python train.py --model="encoder-decoder audio transcriber" --encoder_activation="gelu" --decoder_width=256 --decoder_layers=7 --decoder_norm="layernorm" --decoder_bias="all" --decoder_parallel_block=false --decoder_inner_norm=false --decoder_connector="mlp" --residual_init="zero_last" --beta2=0.99 --lr=0.0023 --max_precond_dim=1024 --warmup_steps=730
Rows from block 2 of the audio encoder of a small encoder-decoder audio transcriber, named by matrix and row number. Each number is 50 + 15 x the weight over its row's rms, rounded and kept within 0 to 99. All counts start at 0.
After each channel's rows are labels from the 100 clips, of 14976, where the channel reaches its highest value: "peak on" is the class under the peak. Only what is clearly more common there than usual is listed. The data: phrases spoken by 400 fixed synthetic voices.
# c30: last pointwise conv (encoder.blocks.2.c3.0.weight, 320x320x1), inputs 214-319

c30.184:39 49 66 65 36 52 49 78 65 44 28 74 52 86 50 49 53 55 61 86 54 48 20 50 34 84 87 64 29 52 36 58 48 59 46 50 66 41 72 71 61 91 99 43 65 19 45 57 44 72 63 34 50 49 65 62 50 56 51 41 21 47 54 37 54 72 65 26 35 44 57 28 61 59 37 67 48 64 71 55 51 68 68 36 49 46 42 50 56 68 62 43 69 35 55 44 39 61 60 18 28 39 63 59 30 68
peak on: silence

c30.20:97 47 63 59 77 53 39 33 59 90 30 72 52 55 43 19 63 62 49 52 47 56 31 55 45 40 26 30 43 29 56 49 59 59 42 55 27 57 61 42 36 41 43 24 85 33 68 62 54 37 55 55 59 25 40 46 66 31 47 59 76 40 50 85 38 30 54 49 33 80 18 35 49 33 68 51 44 55 60 80 40 58 30 64 52 35 50 54 34 48 75 63 54 46 54 54 38 54 61 85 67 31 55 41 50 56
peak on: /aɪ/; /ɑ/

c30.162:51 53 51 76 71 35 50 73 59 53 59 68 66 22 51 57 57 52 23 37 52 32 47 62 59 77 69 75 58 51 59 47 53 20 39 56 36 56 48 31 19 38 53 67 49 55 61 47 57 57 43 34 57 70 34 55 41 79 36 58 48 47 51 34 51 25 54 37 53 77 61 37 53 35 46 72 28 61 46 69 40 36 52 50 58 56 36 53 56 38 68 70 50 55 72 50 49 33 50 38 84 41 41 55 53 69
peak on: /æ/

c30.272:31 23 40 54 61 38 53 49 59 27 66 58 54 45 70 61 39 53 49 48 46 59 52 56 57 36 72 73 48 54 39 48 61 61 38 43 41 53 41 52 36 57 30 60 79 31 44 34 34 40 56 64 51 73 36 59 56 27 55 33 35 60 99 39 42 64 16 67 53 46 71 32 43 48 34 49 38 55 49 30 29 34 50 44 35 72 41 50 65 84 68 53 76 50 49 50 55 59 77 51 48 31 50 47 55 63
peak on: /ɛ/

c30.274:48 54 61 54 34 58 71 30 25 54 22 70 55 64 69 48 52 25 56 52 61 50 41 45 28 50 50 54 72 66 44 56 54 67 57 44 33 79 35 46 71 41 36 62 59 49 38 56 65 47 68 43 26 57 57 42 57 30 18 59 54 72 34 56 64 37 53 61 31 44 40 47 65 32 35 62 92 56 50 74 52 62 52 46 54 49 24 59 41 86 26 42 58 34 38 41 30 58 63 51 59 74 39 55 34 41
peak on: /t/

c30.157:32 60 65 53 56 37 33 46 99 64 63 59 54 61 36 58 35 44 40 49 55 44 54 59 39 48 38 43 69 47 53 58 84 51 56 58 57 47 26 58 72 59 28 47 21 59 47 76 69 72 50 70 67 81 53 31 43 46 47 39 45 67 46 52 49 73 46 57 70 46 56 60 52 74 83 48 43 50 52 48 38 75 48 45 50 58 54 62 67 40 45 50 34 40 43 36 32 55 61 34 52 71 75 45 56 72
peak on: /i/

c30.63:54 63 61 22 32 59 39 46 59 49 34 56 66 54 35 51 42 64 35 33 53 53 61 59 51 44 73 67 42 65 59 51 44 39 69 68 71 64 61 36 58 47 64 41 40 54 39 42 39 67 41 65 33 43 53 40 65 69 71 52 46 33 43 57 00 47 32 40 53 63 37 94 42 46 56 35 48 78 50 48 58 70 37 63 40 45 61 56 43 05 59 43 40 43 34 44 70 48 51 45 68 46 56 65 46 48
peak on: /k/

c30.151:29 47 37 44 48 75 50 23 55 53 36 35 27 42 40 36 50 45 67 49 36 53 42 42 65 47 50 46 75 44 60 30 64 82 49 72 51 79 58 40 51 47 60 48 66 63 53 55 41 54 39 42 46 57 84 44 40 48 74 34 44 54 49 52 55 49 26 37 34 22 71 58 77 68 81 45 50 59 41 62 43 66 69 49 54 42 34 24 62 64 57 64 48 31 58 53 59 52 52 38 47 59 29 60 63 62
peak on: /aɪ/; /aʊ/

c30.64:62 20 54 36 63 61 51 33 57 61 72 43 43 51 41 54 70 43 46 77 60 33 63 22 51 28 73 37 61 57 51 62 24 46 49 43 13 45 31 26 29 62 63 36 67 52 55 38 54 48 50 62 27 48 40 49 58 38 16 15 45 64 41 59 52 31 61 53 52 66 51 59 68 65 63 50 44 25 66 51 60 54 13 43 46 49 65 38 43 31 40 54 46 50 64 52 51 56 50 48 59 39 45 49 38 71
peak on: /ɑ/

c30.230:43 37 81 50 57 43 71 78 42 56 67 52 39 42 33 82 57 27 81 48 60 56 28 55 49 70 26 49 53 57 75 52 39 74 51 41 33 70 32 42 35 95 43 45 50 42 42 32 54 38 66 84 60 42 33 61 71 57 39 35 81 82 61 47 53 78 22 40 46 50 53 37 43 33 42 44 62 58 42 75 38 64 53 39 67 51 35 38 45 53 64 54 64 62 33 51 25 54 50 36 50 88 44 38 59 36
peak on: /i/

c30.103:70 44 62 44 30 31 62 50 52 83 45 40 05 44 51 33 33 61 31 93 68 46 34 63 31 36 47 55 73 47 60 62 57 50 51 29 66 68 72 34 54 52 21 46 68 53 38 52 42 44 49 50 49 53 29 39 80 19 55 42 55 43 30 41 33 27 32 57 53 40 42 43 54 39 56 52 41 34 32 09 48 53 51 54 51 71 62 73 58 47 54 47 29 35 47 43 49 37 37 51 72 43 35 80 51 43
peak on: /ɑ/

c30.302:32 66 62 17 30 39 63 59 78 59 62 55 86 38 61 49 65 60 25 39 48 58 47 53 51 72 21 69 49 72 65 44 32 44 73 18 65 59 40 45 26 40 31 45 49 59 61 31 36 51 34 55 62 17 33 58 57 44 38 42 43 33 62 70 71 45 51 61 56 71 44 60 29 36 43 50 32 80 64 26 57 32 75 62 36 94 19 47 64 47 58 47 47 57 59 34 59 39 45 49 42 63 57 59 28 77
peak on: silence

c30.82:21 69 58 47 49 47 42 57 44 63 65 60 51 59 50 37 53 54 76 60 53 57 33 28 41 69 73 42 57 41 27 53 61 54 51 49 48 38 39 40 48 22 55 47 63 63 46 64 18 59 99 68 69 58 47 26 58 74 54 62 23 15 28 51 59 36 47 39 42 67 43 51 65 72 50 46 34 33 55 50 48 54 55 48 63 35 49 27 50 73 39 47 77 39 85 37 69 49 85 48 17 50 34 84 67 34
peak on: /i/

c30.234:35 58 41 25 53 69 50 47 49 51 55 29 40 60 49 36 33 32 58 26 04 50 21 04 35 48 37 58 51 37 59 53 45 51 49 36 67 42 44 73 55 65 59 37 74 40 52 75 46 65 60 63 53 55 82 72 36 68 58 38 51 75 24 47 30 58 36 40 55 41 41 42 55 27 51 54 31 55 24 44 44 83 40 51 57 42 57 32 60 41 46 33 50 23 47 36 58 60 40 52 71 32 35 71 58 68
peak on: /i/

c30.316:64 41 46 66 57 54 58 61 39 57 60 21 38 61 41 38 62 67 38 49 44 45 54 39 78 67 11 48 63 49 25 64 38 34 49 61 78 27 36 33 26 50 45 46 57 60 45 44 52 61 50 56 69 60 47 24 54 78 51 43 29 32 51 29 65 35 59 24 53 45 31 52 54 56 31 58 40 81 80 75 50 34 47 39 51 34 43 23 16 51 60 51 46 44 74 34 54 57 32 57 36 21 44 43 38 71
peak on: /t/

c30.94:42 50 19 37 29 50 45 57 68 58 43 77 50 43 60 67 27 51 50 17 39 63 56 50 13 55 61 63 33 57 57 46 58 71 50 34 56 26 65 36 47 63 33 33 47 36 39 23 46 45 18 70 38 56 35 45 70 64 57 17 82 36 53 58 64 39 45 42 55 44 56 33 54 61 45 62 63 43 58 17 21 31 73 40 13 49 32 29 73 46 56 58 24 34 77 64 51 50 31 54 67 43 40 82 48 39
peak on: /ɹ/

c30.252:75 49 25 54 47 38 46 36 67 42 48 35 35 67 44 28 35 40 29 66 49 53 46 56 33 35 58 53 61 49 46 40 60 59 47 47 65 39 59 60 38 49 60 37 39 45 44 17 73 21 26 57 53 15 61 39 57 35 71 22 82 64 96 27 32 36 15 57 43 54 65 37 46 49 39 45 58 67 71 37 17 61 50 48 52 39 45 60 39 38 22 36 44 68 20 78 47 48 41 51 65 22 37 51 55 51
peak on: /ɝ/

c30.10:38 90 64 51 46 62 42 64 31 60 49 45 76 32 49 43 67 51 59 57 43 35 41 29 24 40 41 60 35 25 81 21 49 36 57 32 25 17 35 56 23 62 47 51 62 36 58 36 55 81 33 66 64 44 47 54 36 41 32 51 46 58 38 71 31 50 62 52 19 38 49 41 47 49 41 34 42 51 80 52 35 26 49 43 43 38 51 54 23 60 46 62 57 46 46 36 60 47 38 62 35 44 32 60 60 53
peak on: /ɑ/; /æ/

c30.270:45 50 42 82 84 47 49 24 47 65 56 57 55 61 36 38 43 59 15 63 61 48 31 76 38 25 53 26 58 56 43 28 47 42 51 72 33 38 75 61 40 50 42 45 39 38 60 42 46 39 54 48 59 62 31 60 39 43 55 54 39 57 75 56 56 30 66 67 20 33 40 53 39 27 75 31 72 34 38 63 49 41 56 42 92 43 45 54 60 72 87 46 46 46 46 59 54 23 41 12 58 33 35 59 42 77
peak on: /ɝ/

c30.59:38 56 36 52 37 47 47 60 48 44 51 68 61 39 62 55 40 50 53 54 45 65 58 86 63 64 33 36 69 34 40 63 51 36 47 48 58 89 34 36 43 28 42 24 72 82 59 54 58 47 45 46 43 52 38 51 59 25 68 22 54 47 21 63 60 25 58 50 48 71 66 86 75 40 52 27 66 42 63 51 52 65 37 12 43 62 39 54 34 33 56 65 32 35 46 66 59 44 68 44 47 50 56 43 38 62
peak on: /k/

c30.179:49 50 36 48 45 52 19 49 52 44 37 34 25 50 50 59 34 60 41 50 39 51 49 38 57 74 59 58 35 73 21 46 60 39 63 38 43 48 33 16 31 39 24 64 40 68 25 50 51 45 38 50 35 42 52 34 67 50 41 54 56 66 62 55 52 41 31 59 49 73 18 51 72 59 40 78 51 61 86 40 38 74 26 38 51 20 49 43 58 22 17 42 27 34 29 56 37 58 46 41 56 48 35 89 43 24
peak on: /ɹ/

c30.305:58 30 57 38 64 26 40 81 51 52 16 32 32 37 49 56 68 68 40 56 91 72 70 65 65 43 50 40 48 25 34 71 59 48 63 47 52 48 43 63 59 71 65 24 32 42 36 66 54 42 42 37 32 30 52 35 79 40 53 50 66 43 59 59 35 41 37 43 36 67 42 42 26 49 56 59 48 43 55 49 74 62 27 28 61 49 29 39 44 52 61 67 71 66 63 44 80 55 43 48 32 75 49 49 37 43
peak on: /aɪ/

c30.159:51 85 42 19 44 30 19 54 35 17 73 68 69 55 55 67 23 52 75 49 37 59 75 45 45 41 44 57 53 63 44 52 44 42 50 51 61 41 47 49 53 32 40 44 27 54 39 21 43 47 32 30 23 42 36 46 59 70 27 49 37 32 39 53 50 72 38 74 33 50 62 77 45 39 31 58 81 60 70 46 34 86 70 34 34 55 54 44 73 55 67 59 23 48 37 71 47 74 56 25 62 41 43 39 23 16
peak on: /ɹ/

c30.218:36 56 58 44 37 39 67 33 34 67 54 49 60 40 51 44 59 65 48 58 39 58 57 13 52 75 25 51 39 67 42 36 33 21 75 44 59 40 48 52 48 51 63 46 47 59 58 66 55 44 44 42 49 34 47 38 70 44 48 43 75 31 39 52 51 55 35 34 80 36 52 42 46 50 57 27 50 62 27 24 29 49 76 61 56 58 48 35 42 45 49 55 41 23 14 58 77 42 55 61 68 64 48 26 44 69
peak on: /ɹ/; /i/

c30.256:35 61 42 40 67 77 48 47 27 51 38 48 47 85 51 34 62 43 49 50 50 74 29 51 71 80 59 52 57 24 60 52 77 26 50 59 69 45 53 58 47 56 39 45 64 33 36 65 61 59 62 47 55 69 78 11 52 34 53 57 52 41 26 35 29 66 41 67 48 29 49 57 65 65 46 19 55 32 78 39 50 58 74 73 67 39 31 51 43 34 46 72 60 41 38 24 63 63 65 16 38 40 71 64 50 46
peak on: /p/

c30.236:64 60 14 34 12 51 51 47 55 44 38 53 49 38 37 53 37 52 64 55 40 54 50 45 53 09 51 40 43 54 53 40 55 25 63 81 67 54 32 44 23 41 62 58 18 29 46 50 27 50 67 48 36 62 38 24 73 68 41 15 53 35 42 55 63 46 70 45 44 69 54 58 24 32 66 50 71 63 19 53 36 66 26 67 32 33 43 51 37 62 55 53 57 63 73 67 55 69 28 37 44 50 34 50 69 36
peak on: /aʊ/

c30.99:32 63 16 54 26 52 53 65 35 54 34 40 50 40 44 46 56 35 71 58 36 47 50 34 21 59 74 46 42 47 51 52 58 49 69 55 42 32 54 47 40 51 44 54 36 54 71 67 66 41 52 31 58 40 72 49 65 36 57 50 39 29 52 29 28 57 50 42 53 28 37 43 86 78 55 55 37 25 53 38 54 36 45 77 22 23 40 64 41 49 37 28 67 32 44 73 52 53 55 61 39 74 52 47 72 42
peak on: /ɛ/

c30.88:70 26 33 66 51 60 48 39 53 26 85 61 56 49 61 42 26 73 34 26 72 57 53 35 56 28 26 69 57 53 76 41 60 47 58 74 25 35 58 58 44 39 57 46 38 50 27 30 42 27 36 33 48 67 71 55 64 78 62 42 50 70 50 79 40 46 45 94 25 81 46 56 41 14 68 53 75 52 34 43 40 20 52 61 61 61 59 41 51 34 74 39 40 35 58 58 63 64 40 54 50 44 53 45 56 65
peak on: /ɔ/

c30.227:44 54 77 53 35 37 53 40 65 60 55 30 50 48 77 49 59 57 68 38 55 64 66 40 43 83 23 35 43 27 56 57 72 56 66 56 99 40 51 37 40 45 29 27 30 51 62 56 38 45 54 36 32 52 52 40 24 61 47 64 37 77 60 53 25 48 59 57 31 62 12 55 32 37 47 59 32 63 72 53 38 75 45 41 41 38 37 30 67 44 44 45 45 44 31 54 58 43 57 26 51 37 55 66 32 40
peak on: /k/

c30.12:09 91 35 44 47 51 68 55 43 30 55 68 75 32 44 48 57 64 56 32 74 43 77 61 23 50 66 56 63 48 15 71 61 18 53 47 47 69 66 68 44 63 46 45 26 49 59 62 33 67 34 39 31 45 48 23 08 48 62 76 43 63 47 37 36 49 38 24 56 85 49 43 41 41 46 16 45 51 60 36 48 22 64 38 49 66 45 50 44 41 59 78 54 66 58 52 49 63 39 24 54 49 23 41 48 49
peak on: /ɑ/; /oʊ/

c30.7:69 49 29 38 70 23 61 43 42 47 29 45 46 44 55 53 56 59 59 52 62 58 56 39 42 34 79 44 38 63 47 53 71 64 34 56 43 66 28 41 45 45 17 28 75 37 41 54 77 62 57 77 61 45 19 21 19 61 47 60 49 47 60 42 56 41 49 39 63 47 47 54 50 39 55 56 70 36 52 40 50 51 46 75 63 46 42 61 39 43 32 48 48 56 67 60 54 76 58 51 47 39 62 52 48 70
peak on: /aɪ/

c30.56:50 55 58 69 56 13 47 57 54 15 80 57 26 26 41 50 38 45 46 53 50 37 51 30 63 50 54 49 63 50 74 22 44 25 66 52 31 44 66 46 81 59 53 38 29 38 60 47 48 57 26 42 14 18 81 41 69 29 62 48 43 45 53 50 40 35 43 78 52 52 56 44 52 60 44 53 57 60 39 48 64 43 99 25 53 58 55 53 49 32 53 46 30 67 75 59 45 42 23 34 57 66 29 57 39 49
peak on: /æ/

c30.40:56 59 39 57 72 33 58 51 27 74 29 49 38 23 28 28 46 59 64 41 64 45 54 52 93 44 66 64 16 79 43 50 46 51 69 15 41 18 57 78 59 36 70 39 70 64 58 35 48 43 33 21 45 54 44 33 33 46 31 49 57 31 27 57 66 54 39 63 40 43 64 62 53 39 37 44 30 72 48 36 43 40 31 49 64 50 22 57 54 72 42 54 17 30 34 51 56 62 25 44 35 63 92 83 45 28
peak on: silence

c30.301:39 65 73 61 82 24 44 44 64 46 46 31 41 48 75 50 59 64 53 62 58 38 66 52 41 31 88 50 40 43 33 34 56 36 55 44 45 53 53 41 57 47 51 93 71 61 66 43 64 59 55 58 45 56 75 87 18 60 54 57 52 59 54 32 81 58 44 59 29 47 45 78 35 57 60 45 74 58 43 63 52 42 73 41 47 69 38 42 04 47 32 53 49 53 54 74 60 27 65 65 40 53 55 36 56 20
peak on: /ɑ/

c30.163:71 50 55 17 76 29 52 84 55 64 60 55 41 61 65 39 35 51 37 48 38 43 92 57 36 51 62 47 55 46 36 59 56 30 33 60 47 73 41 61 36 39 42 58 58 58 22 49 29 60 55 41 61 30 45 56 65 47 43 27 41 71 57 30 38 57 42 39 67 45 56 72 32 44 58 47 81 78 53 54 53 35 53 30 61 69 40 59 34 21 53 76 79 33 44 51 73 66 47 19 23 47 41 39 41 47
peak on: /aʊ/

c30.261:35 72 24 65 52 22 32 98 62 45 61 53 66 26 43 38 55 52 48 64 43 58 78 37 68 39 59 46 66 56 54 63 38 72 53 18 38 39 23 40 38 59 48 72 45 53 61 51 39 70 52 50 36 39 32 38 50 37 49 61 22 62 62 38 70 51 34 52 96 57 65 50 67 30 51 44 57 78 51 38 34 49 46 53 64 30 52 57 33 48 43 33 47 59 57 71 36 36 63 66 76 35 43 40 53 48
peak on: /ɛ/; /eɪ/

c30.248:65 50 45 66 49 30 56 90 59 63 26 48 74 45 64 61 58 43 45 47 52 46 45 57 55 38 50 63 48 35 80 38 39 21 40 48 43 28 50 41 38 65 46 37 44 34 44 36 56 57 27 47 43 25 40 67 56 23 90 55 31 50 56 37 57 39 59 35 57 49 23 27 63 64 57 48 16 05 45 54 64 41 51 32 70 54 51 66 45 23 73 50 69 50 67 85 45 68 38 44 40 37 49 48 56 67
peak on: /ɝ/

c30.183:29 28 74 65 75 39 47 45 37 24 44 41 48 46 28 54 40 44 68 65 30 32 50 65 52 81 65 71 35 43 63 38 21 22 46 62 59 57 45 35 75 73 25 99 29 66 63 40 68 47 36 48 55 49 56 77 19 54 46 43 38 59 64 28 36 51 38 57 52 37 56 38 51 41 64 70 88 45 49 56 56 42 26 53 57 46 42 28 33 58 50 50 61 35 99 46 48 63 80 40 40 51 50 57 60 30
peak on: /ɑ/; /ɹ/

c30.84:85 70 73 77 22 44 49 76 48 57 54 50 33 12 44 40 50 66 36 90 73 75 40 56 42 56 56 48 76 58 34 58 50 59 34 48 24 41 40 41 92 59 29 48 74 54 50 54 50 56 36 54 16 39 57 47 42 62 51 72 50 29 18 61 58 70 47 59 49 51 47 72 51 57 60 58 83 57 60 65 66 44 46 52 76 49 53 49 64 33 60 69 65 50 66 53 42 42 60 58 97 59 26 49 45 31
peak on: /t/; /s/

c30.208:48 28 43 54 47 20 53 38 28 56 47 50 55 30 54 60 59 52 43 25 60 62 34 60 38 52 72 64 57 45 55 48 37 45 27 45 55 62 45 68 39 45 68 33 60 54 64 65 45 25 53 99 52 35 44 39 39 36 41 32 52 47 27 48 37 33 58 42 43 41 24 65 49 76 48 50 40 44 55 37 46 37 45 43 30 34 56 65 33 78 17 61 41 74 59 33 29 46 57 78 45 57 68 32 48 34
peak on: /p/

c30.93:46 47 83 66 62 40 60 47 53 80 71 33 44 50 51 47 48 65 48 99 21 45 87 78 34 52 38 62 49 61 54 48 38 62 46 37 43 26 59 22 24 72 56 48 27 37 59 38 55 66 94 63 36 46 41 58 61 30 30 72 12 55 99 34 47 82 57 35 49 22 36 30 51 46 37 54 47 56 66 49 53 46 48 76 62 72 54 37 41 47 58 27 47 51 36 68 51 59 62 45 30 40 53 67 35 34
peak on: /aʊ/

c30.203:51 45 66 38 58 57 47 42 45 24 41 33 61 55 41 55 65 45 63 49 35 35 57 57 28 48 36 47 39 31 31 36 41 38 42 37 77 16 56 40 34 50 66 54 35 35 65 64 65 55 50 40 63 41 59 45 37 68 41 47 74 65 75 53 11 67 55 54 47 45 52 45 59 36 44 46 26 49 67 49 45 65 41 25 22 46 43 50 62 34 91 33 38 54 45 58 57 25 32 31 23 62 34 50 24 44
peak on: /aʊ/

c30.181:51 55 37 42 68 30 69 54 56 41 41 69 48 58 52 42 39 46 52 37 70 44 57 38 48 59 41 18 54 29 75 55 62 24 56 58 37 13 33 44 51 65 46 66 32 17 27 38 50 57 37 71 47 51 32 43 78 44 60 47 35 49 54 40 32 70 26 14 32 36 64 39 26 34 53 44 35 70 56 34 37 62 36 19 60 28 48 27 34 22 37 48 45 46 48 75 43 75 58 68 70 55 56 53 41 71
peak on: /aʊ/

c30.273:52 39 30 40 40 34 57 59 26 61 62 56 30 33 63 54 48 36 63 15 42 44 59 48 46 36 52 43 59 38 62 53 39 45 64 28 67 43 40 61 28 53 53 48 56 73 77 42 43 37 46 78 37 36 48 80 31 55 31 21 47 36 63 35 52 33 60 68 40 66 45 58 41 64 63 37 67 64 49 60 36 49 60 48 46 24 73 54 26 54 40 37 61 53 32 52 45 26 54 29 60 55 70 43 33 56
peak on: /p/; /b/

c30.1:41 60 52 54 60 28 42 38 18 26 23 61 40 51 44 55 64 45 74 39 86 72 37 42 64 43 44 49 57 58 60 38 40 72 48 65 97 40 28 29 71 44 99 48 31 50 20 64 64 61 09 20 36 61 46 46 53 55 52 39 37 27 44 63 44 69 63 61 44 36 27 44 54 66 28 56 32 82 55 50 17 80 51 46 54 50 62 50 53 83 52 54 43 62 35 32 20 51 65 32 61 54 53 74 68 54
peak on: silence

c30.15:38 42 47 32 51 35 58 47 30 53 81 13 26 32 39 36 62 43 64 54 36 72 46 52 55 67 55 53 51 44 35 61 40 52 56 57 41 48 48 66 70 47 51 68 59 21 53 90 52 47 44 60 54 64 42 57 28 39 59 52 31 61 32 32 58 41 43 49 42 48 43 62 53 23 52 63 49 48 62 46 40 43 39 30 49 65 69 35 39 65 49 35 60 58 56 58 36 43 67 34 59 65 74 41 61 60
peak on: /p/

c30.98:46 53 33 63 50 58 44 56 49 62 40 55 62 47 61 31 31 25 67 41 66 54 68 35 51 46 41 73 66 64 43 40 62 26 66 55 24 55 58 73 30 61 38 53 40 48 23 41 35 49 46 78 40 60 60 61 31 33 26 70 72 25 34 23 37 39 68 62 53 66 71 41 57 58 60 42 11 44 42 35 49 71 43 27 54 58 44 61 68 48 81 57 63 46 31 33 70 31 73 60 48 49 38 45 53 60
peak on: /i/

c30.210:54 93 44 48 35 52 38 45 54 47 44 71 38 25 42 27 70 42 53 47 63 29 53 51 51 50 73 36 35 28 64 73 48 62 62 59 29 56 19 43 29 46 48 47 31 60 36 55 64 28 59 56 33 40 45 64 74 61 55 46 57 49 43 36 47 51 39 51 23 35 43 38 41 43 53 22 38 25 77 53 34 45 43 65 54 57 41 48 61 70 28 42 20 47 55 52 49 39 46 39 53 38 81 46 32 46
peak on: /p/

c30.101:29 40 56 31 59 65 54 61 61 76 63 54 40 43 55 64 39 48 61 59 30 39 88 39 49 48 91 41 49 69 52 55 57 63 37 39 54 56 34 36 63 35 62 76 69 52 57 47 49 52 68 44 51 65 82 43 67 47 42 37 49 55 48 53 38 54 59 57 50 28 51 34 65 43 62 51 43 57 68 53 80 40 37 53 57 49 48 50 49 59 58 47 39 11 60 70 51 69 67 40 35 60 48 49 61 40
peak on: /aʊ/

c30.299:56 46 28 36 52 39 55 27 50 30 67 68 52 73 29 52 50 47 53 30 61 54 31 63 63 59 35 42 52 42 65 65 64 49 34 64 37 32 64 46 72 44 68 13 46 43 49 65 59 37 34 51 39 35 43 50 48 48 64 46 55 24 25 58 60 37 67 43 55 26 28 37 49 76 58 36 53 76 60 53 52 62 57 77 41 49 64 68 42 58 43 52 41 45 59 38 36 45 34 58 48 38 55 57 43 44
peak on: /p/

c30.30:48 52 50 50 33 40 54 33 46 69 52 40 34 43 48 64 55 24 61 48 57 48 69 54 42 60 20 57 48 55 62 47 37 49 35 41 22 29 50 58 40 49 35 61 50 09 42 53 45 79 31 77 34 47 73 33 48 26 48 31 64 27 53 30 61 35 50 55 69 57 48 65 47 55 37 45 20 48 39 62 53 63 60 40 61 73 63 42 33 38 69 77 49 32 56 42 31 56 71 32 47 36 69 23 60 47
peak on: silence

c30.24:45 67 31 66 32 20 58 74 51 17 19 51 55 34 37 49 45 30 39 42 52 50 55 60 23 38 69 58 30 63 42 43 52 50 60 25 44 34 54 60 13 58 43 62 47 27 62 72 54 69 50 37 41 44 52 35 82 36 49 59 29 49 21 52 55 49 81 57 53 61 36 40 32 47 40 68 56 63 41 49 50 50 31 39 41 35 33 47 45 35 56 53 37 50 70 20 45 52 58 43 31 34 46 47 46 43
peak on: /aɪ/

c30.102:53 41 47 46 33 56 75 57 73 47 53 67 72 54 61 15 33 55 54 55 48 51 69 57 41 52 32 18 46 65 72 62 62 42 68 48 37 47 50 53 64 19 60 50 64 32 51 39 80 53 60 72 62 43 54 57 55 00 70 61 63 66 24 68 56 68 31 52 57 59 69 39 48 75 54 49 29 34 24 45 04 64 68 42 52 72 41 31 43 51 31 47 68 17 34 49 28 28 86 40 54 50 49 45 53 56
peak on: /i/

c30.158:53 59 79 25 27 63 38 54 46 46 35 57 62 61 39 54 48 64 53 46 49 39 62 49 49 90 79 71 59 74 62 54 65 39 48 27 34 48 46 17 57 49 63 44 56 58 58 37 50 29 54 40 32 50 39 66 56 77 58 61 40 43 84 54 45 62 32 15 52 48 61 51 47 45 67 32 32 53 69 44 54 50 37 50 05 55 45 76 34 36 46 44 46 46 57 61 27 53 63 48 41 32 36 61 68 57
peak on: /t/

c30.284:53 58 31 40 24 55 63 41 36 63 36 50 49 44 77 59 63 59 37 53 60 23 54 47 43 51 62 71 38 11 52 41 48 35 42 49 61 27 58 55 38 48 57 82 70 52 57 33 67 47 37 62 63 41 79 68 31 19 36 43 65 87 53 43 43 40 51 54 68 67 52 34 47 60 52 48 46 45 34 38 47 42 44 40 66 42 41 41 58 49 34 37 42 36 60 37 47 18 25 39 22 48 57 35 48 52
peak on: /aʊ/